{"train_examples": 97500, "encoder_activation": "gelu", "latent_channels": 16, "optimizer": "muon"}
Rows from block 3 of the encoder of a small image autoencoder, named by matrix and row number. Rows with one number within an expert belong to one neuron, the router's apart. Each number is 128 + 24 x the weight over its row's rms, rounded and kept within 0 to 255. All counts start at 0. Numbers have three digits each.
Before each expert's rows are labels from the 100 images, of 14848, where the router gives the expert most weight on average: "place" is the part of the image that holds the peak. Only what is clearly more common there than usual is listed. The data: rendered made-up planets. In brackets: how many of the 100.
# router: router (encoder.blocks.3.mlp.router.weight, 8x192, trained with AdamW), inputs 128-191
# up: expert up (encoder.blocks.3.mlp.up, 8x192x192), inputs 128-191
# down: expert down (encoder.blocks.3.mlp.down, 8x192x192, transposed), outputs 128-191

# expert 6
place: top centre (55); middle right (41)
router.6:123092126149134111128109129124134138133163131146117138116156144151167199128103136195136141111105118123104133104129137137174143103138086118139137124114137106087146137170143142150121055145169093
up.0:177102162152095121096075143120116094136115181148148198130119156147162137128087098146129121134139118124105137082103134115121141134109153153151130128136129174126110145100144139161127142146109170
down.0:111127157146142041163121154108148142138113102158111104102098143120118130158118151114145102109136132128140107077135108139188128120098141128177141155112107131098100148142091139116142154154105140
up.1:149119124145113091126136118139128136164096137106116150138141111144095087143148125118114127112179163111155124168090120145138114126143148132126103144127156180133129095143084139102125110107088164
down.1:174163121129140153082171076133117091116126140156136129113134124108159090121123166151118171075112075144113118133125125130117146144140128128170167121153159110115109101133146124110121112146113143
up.2:165146131139118134104138146128135153072119133134118139108111112144110155110104109143154124084134101078118121164110145166138122115138122098120165099103190171161137112152124132115181083134143080
down.2:092120166111125118153153101101108166148148099121109150127137141132161115182176146127136124130123130139117116138129175102137134117092161168163119136152080095075120135116127154155057144107150155
up.3:146129130151111126149157119145149150100110136130126114163123106129124163162151148130115136132084123173110119148187148150133162106114129127129180131096117108140177163097133059110122152125165122
down.3:110145137151159144103127129145210144144147101138093152096107137118120118115157098109071131134174135131131157122122080087133096127150134142148126086141069136125103083134128125105146090156135105
up.4:128126105110097182142098119119113090119113119153117124164112124114151081169106132107126107116106128102115100137097106153131130154164131166143126130129197119147124090098168156115137145100128152
down.4:115157146106159155190151130123145137116164146102114128080157115131118097134129149099123161155164099146109139093084146098131101103114135073118104129129132141131123112108095108124173130169150195
up.5:085109122135175125167108103114147125130111122111104103135057135132126143143172143119133100146100083101135126098111124163117161102135127119128101179117169148100122178084126131107149137173145106
down.5:146140167129120131090156177142083112123147133119177161091168146143151131093144136135126129112134184111141153110136131116149110174094134078141156110103100105134158176143139142116109088136107098
up.6:131126178121150107168099126095154157150102142137170113112136122126139132106167122137115136122136173089119150105171148120121121117115142097113122115162130097114111157153096081191093108115139144
down.6:161126091140155185115118129144126126140152149114087138130133118130121075193091147112161154117094097128145138153080149140117114143128151134122112179119153126127144102087145136067156138184105105
up.7:109156140124133112147136148133122137099118138115061140137133103155145110129102138130146073088110107094153136121165098119102189143151116140111145141113144136123107119102140116109141122112090144
down.7:165129101114111162101070132097129134112099196103194128124137102099132135131119103100115146112147112125116136120125156126188103123133130104104156112128084121117139149135144091144106134165109133
up.8:142141118113127160117112139165106122123131126171121140136128120146155125109113121112095151128120079142110133116165122113181119136134130121143132168109151156149138111146130081130118098120107111
down.8:093133133131117125105131128131156130143131111138086128130149158117125112122121125080140106143126118161133170101146150154093110137102116133171173132111160089120146127124134152115153142125136100
up.9:062167128184107131142108107142111114119113142118151122150077139163093131133106133128158092092145083132154130117161111141188137102141132143133121087138145152105115151106121101120137096115139118
down.9:150075110098191157091140112131097144126118169151138148163141147139100143138126103100133135134117093153142122139092111102096132102176104113104151113137103106130118195136159138107116086113117092
up.10:131096123158131140104136131132082085126100128108133114121123175116147133123156125128147142168144074132113106148135126161142110160078112113132130182109162102096167160142146133115129116168123151
down.10:141150123154150136125116126092122158126125111127145084143141078124143096146114169108108119114079168153127124116137127090139157123167115117141116094129170147097119132134155136132141106106153126
up.11:085082143127165123095110164151098147119115111115101087104135166134162183082109106135131142196155124126119138148147070116117144106114125142140162157126135130142143147159119118092117091161118097
down.11:142124105143152140124129093108108151104127138100147107113109078136153126173150123092149172083140132131134081150157132131129105096120126124136134103151138144147118093094146131123145118097104149
up.12:121099142170124111094125098101130115173135150125120124162112109121097130129136101151174091080138116092100111096175152114167134125104158113117115134127097153097147144091126166128166120152138135
down.12:113109166126119147140151159149115140154120187161122139116119144170112169138140129098111151126156131128150163144093126149084126129108124130155148159101101105107157141126159184126150149130125124
up.13:166120208101136129130125145152153172133155133104146064112102114113140133104122158133112156113140135093138081148098119144161148118101171165147116143152109105100127088144086119144149129130089129
down.13:107128148138108079134127140165088109152129103159068197095164114138115147113130129142138095120147104151137163057143159130119131125197119107132134131113108111183136155118146130110135140083092143
up.14:109144105141154106128132162139159178125106153115123163089111121114106110145102134120123155125125107120105174141133157108109105070104092176134100105134139165130124153160118156107129098155142108
down.14:144080125109135157140132084129118163170123141130107098133156138165129128130096112151137126092094171130142096094070128166152157142172136086144117134129076110125157138143163147127146189117137147
up.15:096158131140166150104100157158148111100155144160141126167125126110127166108093110116103146132115161113107150100176136154115121105076113161101122160089125158139095175206099112150084144138162129
down.15:175102141087135118140105111130110117109129114141106102096137119126136124147133166144119103086096074158153157105151130122139158126100114113162138117175133154107100141099097141139117083184128155
up.16:137150160135053133091154131142130130130091151143152100122125156136115144143130151135111126100106135130126101155171115123134104117128174146109131114148114114128155165117118187161117112170122118
down.16:127098122126160136128122104116135148119132095134110161097125092127127126129098131134124154110112104100127124080135161145112170125128129117120122114110154144146156092123132101096146135127120158
up.17:113152144183150117123138127149106114162137105099157121113125092112175150158137111125130108086116144072108136149156123092132129172087129097164130146094124116171106147136156161084116118140141079
down.17:126115118113123141125118119156133142143132115104088113127110126127113077133136104114116132146132134200137129169131136163125132153156127141126146095146137111111097141146087129114160110138107159
up.18:160092170145112147142106144133086108126091109089187147137160141102154193104175140127147098134109136133169130168140145153122105137111128075131135125128141085154131140139156144148157142101143080
down.18:089136140136083137138132115173159079137098133114125123182156105121159150140187123141104128132093139122113118138155096128097129113121134112124160123109086144137135099125146083136125137091159137
up.19:144112117165093132146138124120099128138119085127098108127097136167165086115144123129110125122157156112082081159124160140129110102154144131123116074131130132149122124121176125116104143150113102
down.19:122107155083143103152128140131093117128137133120107107152145124113116149177112117156186132149066153110114137152120164153130080135117105130132125161115172070112138151098151153107150136099142135
up.20:120134132139110135098100113097154135115100114077093085118134180143107104136086103127136131129129152143134184182123108104119112123159093185126112125118113118116115120129123090155164150161106118
down.20:162125093130137144156110142187117109119124100167168150200092121120152160121128152124103148137108152128122081095111095118144162089147129119108148140162162093132109119092136138098126124148138143
up.21:168088145151148127082151111143129066173113119121107151117131106102101095132105127123166117161117123141106102155145102169104151139114120121172134143136119135157116142112091143164119155145192107
down.21:118172109144104154168134131114142146092133125116120073120113124162126135129158126139090138129159125101150137125157172122124150106149145150082149113116152122126105094158114087089160139154119177
up.22:131122143129084107138153113138158093128119153121119171131160135157133124160117117141138150126110092151112129121140121130148140081142151146128121129106111136176130094147098140129132137102142141
down.22:154088135136143145077099120121116152158136101146174128138107153164118167112105133112127115137113126133191148113082158123119116143106092132105116133137108153133127158120111160139141105156099104

# expert 7
place: middle left (66)
router.7:110168129144136093119139152202121122152154118120125126116115115091146142142121120107140143115143141082134170135113112123140143119113160134157132135129178117138139144171145119086142111152159129
up.0:144135093098127132129116138115137128125089113166125141178126085157158148152116098142109146131159150115092120124184123123096125142142177108133146145156099100142187188123110149121159174136092094
down.0:111102153141137131103137105093138096150123123144153111095113131155138155155094118111171108108137123136125137138104064115144139137124094150130127119142142176109057120117123129104095081087116140
up.1:116082132115126078114182146109142127101144119147131117113089158116134122122160152129107087088086116111148100167102110150110124098141182162132114142123135124153159117118102131117116117135176095
down.1:143145152129162134145095108198071107142120112120132085173100107114156120094131097111114124102125134099109171124099141091164191141135053082163148159140100148096156133144126155135124138133111080
up.2:109180115147114119166140116132139108117136108149134104124102136104109121149101124115109158119122129149108184117108139129119143120137114108100116113154157132134144086152127143151134169154119070
down.2:125129131166117139093108123104117148126126144077139087101158105093122118086112130123091111145112106061113105122136095121090113167118151113158101161149107132172132134134145118104129104142132133
up.3:159159121159126114135164118110179151119132085120114111100142148096130128139119138134145146117147102124082133073145132154130135126138157077094147172113145123114136109134108134116126114111173096
down.3:101111166125172158102133129112120099094134130134148151131110114134112122085092105097110108138127151128169149135141114112107148131159129158118121110085088145105129127167127106137156127134128147
up.4:126140138100139152133112120142169144122150062130118144155151100131168136111089139142088064122118104110103129155142145098117113103129132092136096100143122102143156106134129159069144135169135143
down.4:115110129145133128118154148130113127127113120152083140077129127131127164142157153135122121117140113164178140074110106169159136136118163117108114168077127172122138135117120119148142079085175126
up.5:089118101140154126164164132170095163125120148123105155141151089113129101139105120116124075175131141106152136128170143147085133139139117119138065121157098147134147151129131135094105138127159173
down.5:141115158129122144093088079090137111131125135146127148133129121161150152086180092153131129120123082188097122113085102119148131119101135137127147138102134125086130123101132100107137139128099121
up.6:147120138100077103108131131116110162123101088108123150130131122128087128143136129164194082083132099145112151106125131117099117138083144130125110120108059109156092151099084111107174149134145120
down.6:144151120162154175158120134126128148128135158155106125107101085137134139139082154096118092110146139093142131150127126134140121141127136134136168058119131113133176145145156119116093147122148128
up.7:112135150119090148124127107141137122128115127112154162107129118118177057134156115140131125163106130146128137107102112136142130130153110178137118107094111128119144117108146132153176126135141167
down.7:157109148139135102112140136130134104146116079161152129123089108143110172151148112111146104125132131143105139192120111096128113129106138111112159183132124152112128129121133127099099116115103112
up.8:146143115132120135122084130118113136126137122125126133115117107162098183163098139155130166128127137123080120150160157126143172135106125142117102125148119168134094146104121125130116139137127127
down.8:074115172136151088145146144162086144149123105119136102107157093110133140099123109123149121139126116168175122150126111105126111099156184114136114118112124082092167136140158108144089153119124151
up.9:151133158125122124122113059135114123139097110121102104126112131122105089067105118106145145110104160117119128134108158151123137139135133101148096115162131134151171102147137123126152137143093100
down.9:135124133112104124141149139145126134122166143113088149115121127130127100200191153163095147180120105164123120140152127177125113149088154135148172118097157147142145154092107127122118142140134118
up.10:097106158090127106161159115121156100213112137112101126136104139141118141118141085086120107118149109108101141200167143068150085161123136131136150148140110127094125120070129169161146108115123088
down.10:135156097121088205138111103141111113122086097114106122110140115081133115106101129118138118109133163116134124128117124121178074163103163120104100101108166137128097159180102087152086124115142120
up.11:112142138152114143123149174101138122086142125083107125127142169143127142112107138105122119167117132143118127157116121143148132115121163106153126109116088100050108152121158112085153127117182152
down.11:158115104151133082133109133101131158143152103165105116148133106147144146112139155112114117075128118150144151132107129143101150111144145138119112178164152133174146122161133136138109118138128109
up.12:114111147141133154123109120129083085085163115116168147102158118130111113105123138139094137132087124112115130144118158111140119136145114121152096102124105142077159146147126172092151113143122152
down.12:112140170115126125196151107096133101157092138127110092096121112182119129146136158121133159128158132110083124129126104128104105077110160141118172155100120117102184112099131121147109137144129140
up.13:106173082111131130136074145094122132119164144099152164111126112139086130100116066126130086119142140134146177165170134123107108167097176128158141114118154140124142160117145116127123140120139088
down.13:147126137143122137124176138139152109096100109129118158146150141123147116156105195111130174131136105141116115133121111118147170118124101099135097127152118140140134142143108115122180118151115112
up.14:149106093110149138126126149095124113133137109156090145119156163104121127127164167103138171148137120130137146110139153136128121116093147131149182098129146143113150120143152108153148124136144089
down.14:103096125158142098139136143100148150095101112104149134128145129153144123151082123121103060106105171163117096185135126126097137159154110132097091110148166099117133158117125120084160147079117162
up.15:087155134144152114107136154129137145156109133116134150104135150160130150144150125079105154152104179093168119124102147139158145122130159092128156155126137141112084064118126125141110132120136146
down.15:145121116131140170101135102119109116128120127115086084137099154074162089140138112167135124140174105111102132150090132137110159116119112124135122066131137098179162134141107122093123134128125122
up.16:125161116136130164145141124135117136144145118110152085164134112145117104161144123142137183131135121134135136144145146135114121125112091094168144135112098079108142138170157094119141099144161142
down.16:113103096098147113098128109136149116139129112160121146102125141136155156132155133107145100111089085161147130121109145124116147084115087161095120127126161144105150098082118139126146129136099093
up.17:124137122151133086154159135169136112125167117113168108109157123101127156124109094170109163115104095144111161129097102134137075104138125086133146084126122141146108121085122138124145125128160086
down.17:092081164104111152153108136113170133117193118121126153124129128137134114125144101137126088112123162077099111156155155134114127152113097131168153134122156069131106112129125119135119101114126161
up.18:121140142135148185107111129125126139126138153065143111154106156139144105151123073109111138110103128131111105153099141119117098131141095161179118096155113147133161152117160129129159141139136119
down.18:127112091132083149160134153147140123152077106147127131086144103088133140089093147117157128135167144104161129153130114103127116116118171157116087129093151120127132133177066135164141160102145122
up.19:138118117112109118136083082133155106146172141085122119114114163101076093144114129113152117153132130180103145126071127136093128124143124174127099118107107113102131098108135121148138112152133149
down.19:115165108110112138159094157169120146111081179135103166122119143146108162143122114100133090128082112090122116165112138114112168157108117137132096189136135124082151146132103131108118161137121139
up.20:113130126146120079184085102190147124126109126144122156076128167140109109160149108158137114138134116104147160154137154140149141136098141111143106136123098133152134125148144132092144102115124112
down.20:100149163098137164167131148080103151108123138139125111158113087166124117140135100104163144173081169107143131118123149122156130135143171076140133132158148123130130114088146123095078153117136124
up.21:118120127132160093086153100159168092141161150153106153119130127156123149113178151115136127122109127089090116171112131084138115145112144147113153160143116111103120121158115125151087100134150118
down.21:102129100120096121168119150133120151151077103106155147091131094117141162111124133079126161129146177141183104151172169151139123111143138107141127122085148157117143152127129150143164130153112129
up.22:127118124114128085151145148140130086102120145102073122135126130139102104124145155134146120112100109143136107117098143149097154154091114116150136129151109157130132109110139131143135117145106116
down.22:124159118100145173139104100076125145110130115161143086106089108084138145153132117168109149142173100147123139133151115146103146142156115157157096154131114121133110121130086141108137131127132151

# expert 5
place: bottom centre (73)
router.5:115108112131143141106173132142112107153140141098149133077085102103136097119137191117131137138142154128140147109115115122130130137097132126148120164133152120156136137165121125084123159096150145
up.0:103128100130152089164139144138084162136146159106105132132110154115086160114132098098146083129131139119120109132147127146152141111125139123136130130128155122144094099114150136129072120143142140
down.0:135133134139135120121117120123138111140148145126152099147095134133103090117087133128115142099110130131120123155052101116154135143142119135115127152146078139100117135144076093121162155115162105
up.1:132138123154130133105136086131166198107155118067133124124109137122202140159097109151115130154113140145129160137114118127095174125144141119093133103126132109187145147135100129133100146169101142
down.1:156104122142138098114181174166124116178112113141163082129156104104143136122135139149112096110131096105092095112139122187120115138072110160151105124129129118086097106166142148157180115098168124
up.2:103108158138126139115150103130154104199155118136111129144107154151146135135151128154159155107147152127132098118113108105091127092141168146122118158133101095128092096121123098131156129158125098
down.2:140096140098173125115146134137102128135062156093120140086137148087102139094106121149103094134161114107134128138112153157183117183097104104110107110135189162145150147142125084141153115110135109
up.3:138131152133136106145136178183115103127125121181136118126052126112089173123106139148091116154142125135150118129111072133121126146181121110104101128090126138106127126159130104120140124157131136
down.3:109101116158103119132138088118111188144101147074106098145133159107145106131147146108121127115099109125111108134184131110157146133139134142104128120151146145148107165106118202100159127115146133
up.4:110135163120129172135107126127157153135114189140126115096115075119150171105126137108122117137106118109130122123108139100193122101122135121141126150121181146126163123149108111156095126108163148
down.4:097088142091103119151148124116113146140148139118157158111130115124085172142134157142120134135160157141116134118164110176120167122106124149125135149160152129171116154096125153159134122168089128
up.5:136142137135112125132118149118119142181114133122109140105165147139087143122158153121113142187135081131098111114134150151111138139119124155145079134123135099086087112188135106128129099140164158
down.5:126067153104120122095120147124123117125078141116136130153144116105140159167098103135153136114109149107159146144181124139096120135082141123117112145141152129122169107104188138102141130128093174
up.6:119070181139152149136120116120113099085113118095143099125179108125140166086117123096109137169120129109159164147131120133148094126126127100128135148119121110149097139106129106152182140136136129
down.6:123115135104125138158122103083148074111136137101106112121149117139112116126135142136114104143163122131110174114150124134120166128116080157112196131131067138124138129097132084146147128154096142
up.7:180094157095115120091137115126119137105140174122122139150117143125129135109121140124133194162145133074099117128117137136133092141125104152116152111145129159139105125102123113130162119141121159
down.7:114131102117116132149123164142128172162148112127156139082116079180107166131133138105127132112089162183159101165121112153146132128101126120101114158128116162114112130145137129123130116161114132
up.8:081142110193152142115145138157113137141133085137138135161100113108099154119150148162105079137128123118145131150137125080121122096152166139152132113153076117120161090137137178160112107147132142
down.8:124123117105151156107141153123159150155119125088135131092140152181138126101085098083101116117090117162150083126128109149141097133118172126169200107125137119089104130093141110111086146151137141
up.9:108159163132162089126160131078116139160096144085118118128155156121145147114189143146121134106138130173163149126120125142076123118133132131130120104063115137146137155102101140109157120131116054
down.9:149120093126080137134140176138104100113089103142085113124136133092122154168087109099153113132074151078121122145148088092124137135118122119126157173129158117122138118176117134127137127122115159
up.10:127147175095109135133145124094119150111188163148132124113117133149130139136147095113139104166125148137147137132145128054143153135154162149061146168136105108149120126146141085137172093128170126
down.10:124127126133113147145098130198140117151101111121114141157105101094149089165124130178118156173113098103085086123150168174076146144135086124122145085110118116140119132137144138109135202169146155
up.11:144096167104110156116101127145107129157101144126167139134124102121144119110111174122123149131121105120145146104171119123115160153106144126113125170118108154099114130098205152132134087110112143
down.11:114123143127147089159170118156115058149138126121121097187121123154166143160133110127132095108130138114126141133133105180136110114139133103136106140133112130135090121145105136133153116167136117
up.12:124101130122122091135103115106103107141107117111120171143107154165098103122122128109082135109167154098140111110159104122133079093117158084164166107164148132167130108128119084099127114148123142
down.12:128148157092141120155141158144135161135169138088133194123161138110111137129152127129131115127085139099111148121143150141131104107135116132155168123118157094181120145071141136168133103126156181
up.13:150121135083118104083123141132139113143121128148101115135140133106148092151118131142122118153156101126123146135120090082076147124136144154154111086130134103145101115139125114121128136129152102
down.13:142123105134114144196087105116121158060133115125135108104147071104144104129134138108175147113148129165137086167106121121126157130119130113106102135167122131127168160096154144172162126162127141
up.14:159110156098115143139138116109113144111142126219142142149097108144144114126137114116112118136159096189127072118128148155100122121130143162132127121131126152139104145078091089111125147181091110
down.14:122164138120152145130139147109087132121130146105097099154122151134144121093179149138125164153125101110177098115150144110122120118123114111123132109160129092188136137131144134140068114127139163
up.15:147102093130082148128126166112149135166117145129082146139117143121173138115125160105129103107129173129117157103104088119104130132161123109132148130101174158153139107093147107141134137129107138
down.15:118140099153139116107121138128097093153171097113152102112087152105126137153131137151110104117146116095101143128134164156175091132106109086144103115160124115158083137147145144103132118123183139
up.16:103141062174149097113125133149175124108124133115148110150154124155139117087147094152147143152125115145128113131112114131122140154129142134094127144082098136138087132122134101143117113139093141
down.16:132120083124120159119147129102107115142126112130103165123115109110118167158077123131126113101141111090143143105157124128149128077133118082139134195168116096135134118153130145142153147142118085
up.17:129145149116079102110136122144120130087138137104124073122180138145089159111115135162141122120100106153129134152115126123126084151109137118106122132111153166116167104161112141106155114138148132
down.17:121162122136144135124111090114140111171114184117080088124133124115157115105113098138157180138138108115133150147132165147144137156140103112125109079149153123146096121122149126119097136104145126
up.18:114130127159119096128115138142144107167104126166132121094132134130082166124087127129084126139118089129126103114150092096158136144133096150100119112133141123138132131156148110082161099137143152
down.18:142102081097136123109144135103098142089144141112193176117139107154108079088143163145142119113144123096093144115102066147110143127093147112121216119125113129150143128075138174119111134143124143
up.19:131133182144152101127146110141136150136101145190142142127148153120108130098142162147137112120140092120164135151090146124113080130092140123133104158155149112096109094104110079122129112147080134
down.19:146148105186130148134139112121130130122099127124132096126108149099186086150156124094144118137139126152131073100105117148183115146161104120074155080098105138141112123114139155166162125114166116
up.20:120149103127108128118147122109143065139152142132131174132069121108134077133117068097139111106175142138122126114107125125111110138124160165111114107116126141105133175099158171119161112120139107
down.20:128135145100111126139100106098131124154073124104131110143136096122168158101122127131166127129126123146128110135136130119160111118078166121134120111186128118101115123075135143140083119133161125
up.21:165108121164109153127113135154182156147132160118121135125137064132114096150109099109075140113112119155159157133141106130131123128124094158164164182096113131124125126169115107103111128154104120
down.21:123106162063149170138148106136131117179158116143137138119125155128129124155142112129111155115091117127073108135081150128159124113127164107103121103108155169100151150072144099126148170143154119
up.22:126113123095094131102113134133146086143096123139166152115129182142127132095145113159148138076131129145128123165153137153060150132144159103119102121115082073148160155133110142147118154115123158
down.22:133100120185090097168114151120094111094114140128138094102174109140142147134130145103168107124132106106133144155133099103161160092123121125128139141148172141114143184117110084154151085111108124

# expert 0
place: middle right (65)
router.0:135142136125114126141093109097119174127114113105112125165136136188114134113107118120111121182147118136129099159133150155081106139147131109089151123093113180105133121110140115159110132162114152
up.23:122110123111134128163124160156115114131083110152119064113108150125125152126125124151096076160160149136123097132124119086131156144100130176115170101147172116122127135128145119109148101130172151
down.23:107145131117103098084123108119115102136122116142108118161125103166104103133097137118121157103117137133082117150141119155106127079114120144119111139076140129147128152116097143109086144133107094
up.24:103133130149121153134108117093119105144157159154125169107119099132138151137141063107137163103108141097168154086127144124142136091143138108146158139120145130116183129128133078109123142074088157
down.24:144149066157147121142075124146123115118136104110164113118135144136121120095142152114081129147127113145103101132126116127128105131132165112112113110152122102112078115152138141197139106145168145
up.25:112061146097146134122134133149107181113091172087149116112097119150114125130128150143153112118142166154084101139091114101109104136125112143176123129113159110161114140157147127103115167112172111
down.25:135151140097135141110138117114128123196147084110123135092094153194169168129131117128117123147119184121164121137082136130138093126135110155102141135138101106138129098121128136128138120093164165
up.26:143138138154106109118153120151121119104090157123092138162159143142116126124127139147140138097112145109108126128119116141156152098085112158122158158164146119102100158146077090145102104110148133
down.26:142073107115195148108128119111096106109172156126102097154092114149103120124141168129146133113115154115169125083144168122127132140149141119145129131144148116092112125116130146135186114139122159
up.27:105112118125102152083157121180123127109137140129134095156150132136116113165103150147157136131099119111083132101149120111126077152156150133131155171128128106108128140136140132142172156139055069
down.27:139120171099124151113161095142134154157086139115115100102118124159165087101168125108099116099114103132105096103109144064139119144121132139146138127114101136084164115145154077124194152119136124
up.28:129129106113153137102103155169172118152112157105148113072147162123103140168117122141129140144132139135108144114127124138114158142140102145086124117150118143129130135125141138163083160180166150
down.28:155115134137135152155118127124125143138103146141124139106119120101105084118102196101170157109140101130142087111134113091100111138124126071145142147087133170141136145105143115146118159132124147
up.29:145172122108144099144152102171102091159145143111148163109102108163079138159124123114121165109157101143143140150085126137111146115137159110128155127154160075143081110126138147107150135152126110
down.29:153192105131113139120137107112139090085135102163106094173120140138136111131134151151139154097130108157144105093140089097105153148137136110144197137158137072122103128143120136097114110165167144
up.30:132101151102096151156132103138098142164151091159118121128095101101088123155168135153123128081148151148114149098142165117145129131124103128137141102104152149132152124132152150152145175135149141
down.30:119129109148134122125124121094115131093122141170146151152141152124161116127140112140115154116132128106129110143120114127097147110109128075119115119088100145109144120145105135131126118113093149
up.31:117149164127125127100115147107104109097133154158137149101129104147123111141108143123121130126124160127146115161106155136157138111113129158154128126102152146119117167131130129144085155102122119
down.31:137131116123131128164126134147126112143171087115172133097116165117118156139097160121160148124135092149122145111117095176119111129117134124160133127173099119149115084130133092154095128142116121
up.32:098183155100134145139130114144106136120136156109139111116134111137147101072126139138143090112147164085119144109113166165181109096133133144148138129106110122167122087135124156108080106114127098
down.32:148078150098103130142133157129115133149157084095124140085120150120128148140097137137099083115113113173105158098166106095147143098129116127149182144118137119082133134130142134142097143190123150
up.33:117145166146086107173173198132154130110128127142138158114127157093141106103172098120198132137135138139114132140154129137146121075083138141148132158155129144127089179144107101103166112146097166
down.33:079108143148105142181137076157128164162142149145072143120094164103084093160103112098143130160095200108166105152098100105143111098111118130127126133126130129153144145155138143162127165112104130
up.34:153116133136126117131133109108127134163105115124136115093084141170150170149122140115126114123123125135096131175097156084090119139138087121134144129107156153138129181157124115089128154119157089
down.34:126139151101139117140135158139136148134156123106144166109136178160097136126092107102159125106148160113155109110162142170116142091121150121131137152139083145132159100124110127139155104108128126
up.35:163121127121108100114139128124147082166152103061124101134155102079160157052116123099164117124099166085136161171156134162160175170115138134159115159141162116100097119137123100108146126123133098
down.35:105157107126124106105121152078098101149114142135123132157122132112090141100119123164143137111139133116090122119128143165138138126113099133193175121156131115113124121127110123103088115135092151
up.36:109122098134111166168122143105131140156092152109174114097145125123145143086125142139156141155129102139147115157159137168116138130128130098130137104112122116154101181123107139119115126091128121
down.36:158130141107146092085106139108135130104146137126126142130146084133105125140140115145138123117102105122096106177090161121132125125136097178133132128140163128121140089106116106093116137140149063
up.37:113142147134134129129099137123144147165130122175133159159146143128142143079117127178128141127124127121132110122079123139138148137126122176134121088139090166191136106132129134108137131150121101
down.37:097115148154131146105123111137094138133113114128100076082131096109121125140114131114138114127108151146095095086132158151146120148139117095105148111157134102116131152145136110103165098153107144
up.38:108146131109159125150079154109062142141098108107149103113116102097130135134119108113140134170123117161184113153156168131182120118136106119143146158139140178135104132111134154110141143130141132
down.38:102169126124092109123128110054098120103158156141098136131115177151152138104164102161088148107150135109107141145111080128156101110116144152131150106100123087106152151138120104118140141102119108
up.39:151104168109134158123115107173108154148122116088113151087132121137128113092161153142134090083140117119108120137122144194167125092128116176102115160113137132120134112100142114145122102180184070
down.39:140146133118139119164168136114086131148108102070144133121129099152096117117122117118107146158128133151121135111144103096110125153167093090107164161144088167150084154131143138112145143085115148
up.40:103135111133142139150131186167114118098118161125159138156104131108114151136089141084147123086112132136117146129130135144124114174112110136056144114159116064157113123105163107103098139148136120
down.40:100144136130138135136144085130139153122101141117120144130136088167112097108111147154104142193127146081146122139158143131107134123154185174125125151120128177150119141166089123147155119148146121
up.41:127119121128144091136122059159169139115143124100133113075155139120120166106124161136118144159146108139139151147129117133140136085128172157119173195112137136140110141163120119115118113134124113
down.41:078133149100153125152074125187083114111095150129084144101128109112165120143136129112133111147144130109167118139145128182098147144143147142107120126137168157148173111132100132143154129130102137
up.42:160140057127098098106127093125111098106146098112126126138126127146149137082147173102136154092106152129117147122174176150147094116134106118126103080120178140114141132161157080137129117119157116
down.42:129134133106117162084119082121119149179158100119161094173135173117148139146112130138144176110114127124147137130129142100127114116123153127152152142146135050104121156154084130116118140126163192
up.43:154150183086129131153134145131110110134149122109095112137189129131139074130125106132130099125104130160139158099102145145152165100086130128131134148166141185105089158149134163122142099131118117
down.43:135135124140130086129139104127126166157150132133145165124137164127147101153100064120120082112152137123089062148115121094133113125110132120144116123142095138090139111091118139109106169112125115
up.44:181141139104124107135126137130113075127127121129181140160109174152098153141123127116139131147138181125160115116132142103109103108114122071117151142112128102131093115103167100136163074139139098
down.44:095115097123114140122121118132136168127149111101121122133129129149130118103127119112092129143147115123106145148108148105156174134119140166168154115123166165088151125135122143130099144121140144
up.45:152137140102143118097076139107122147166134108142101122094138108175088108132141148147139128130124176167125135136121128172110125088153112098097132132139135123120110144112114123148143108099106104
down.45:155121133079140128148147130108135130140110137123134143125114124129118154149138118106159149138133098142074132142128124103121136131144099148105094074097178136116133131126146176112168139096131107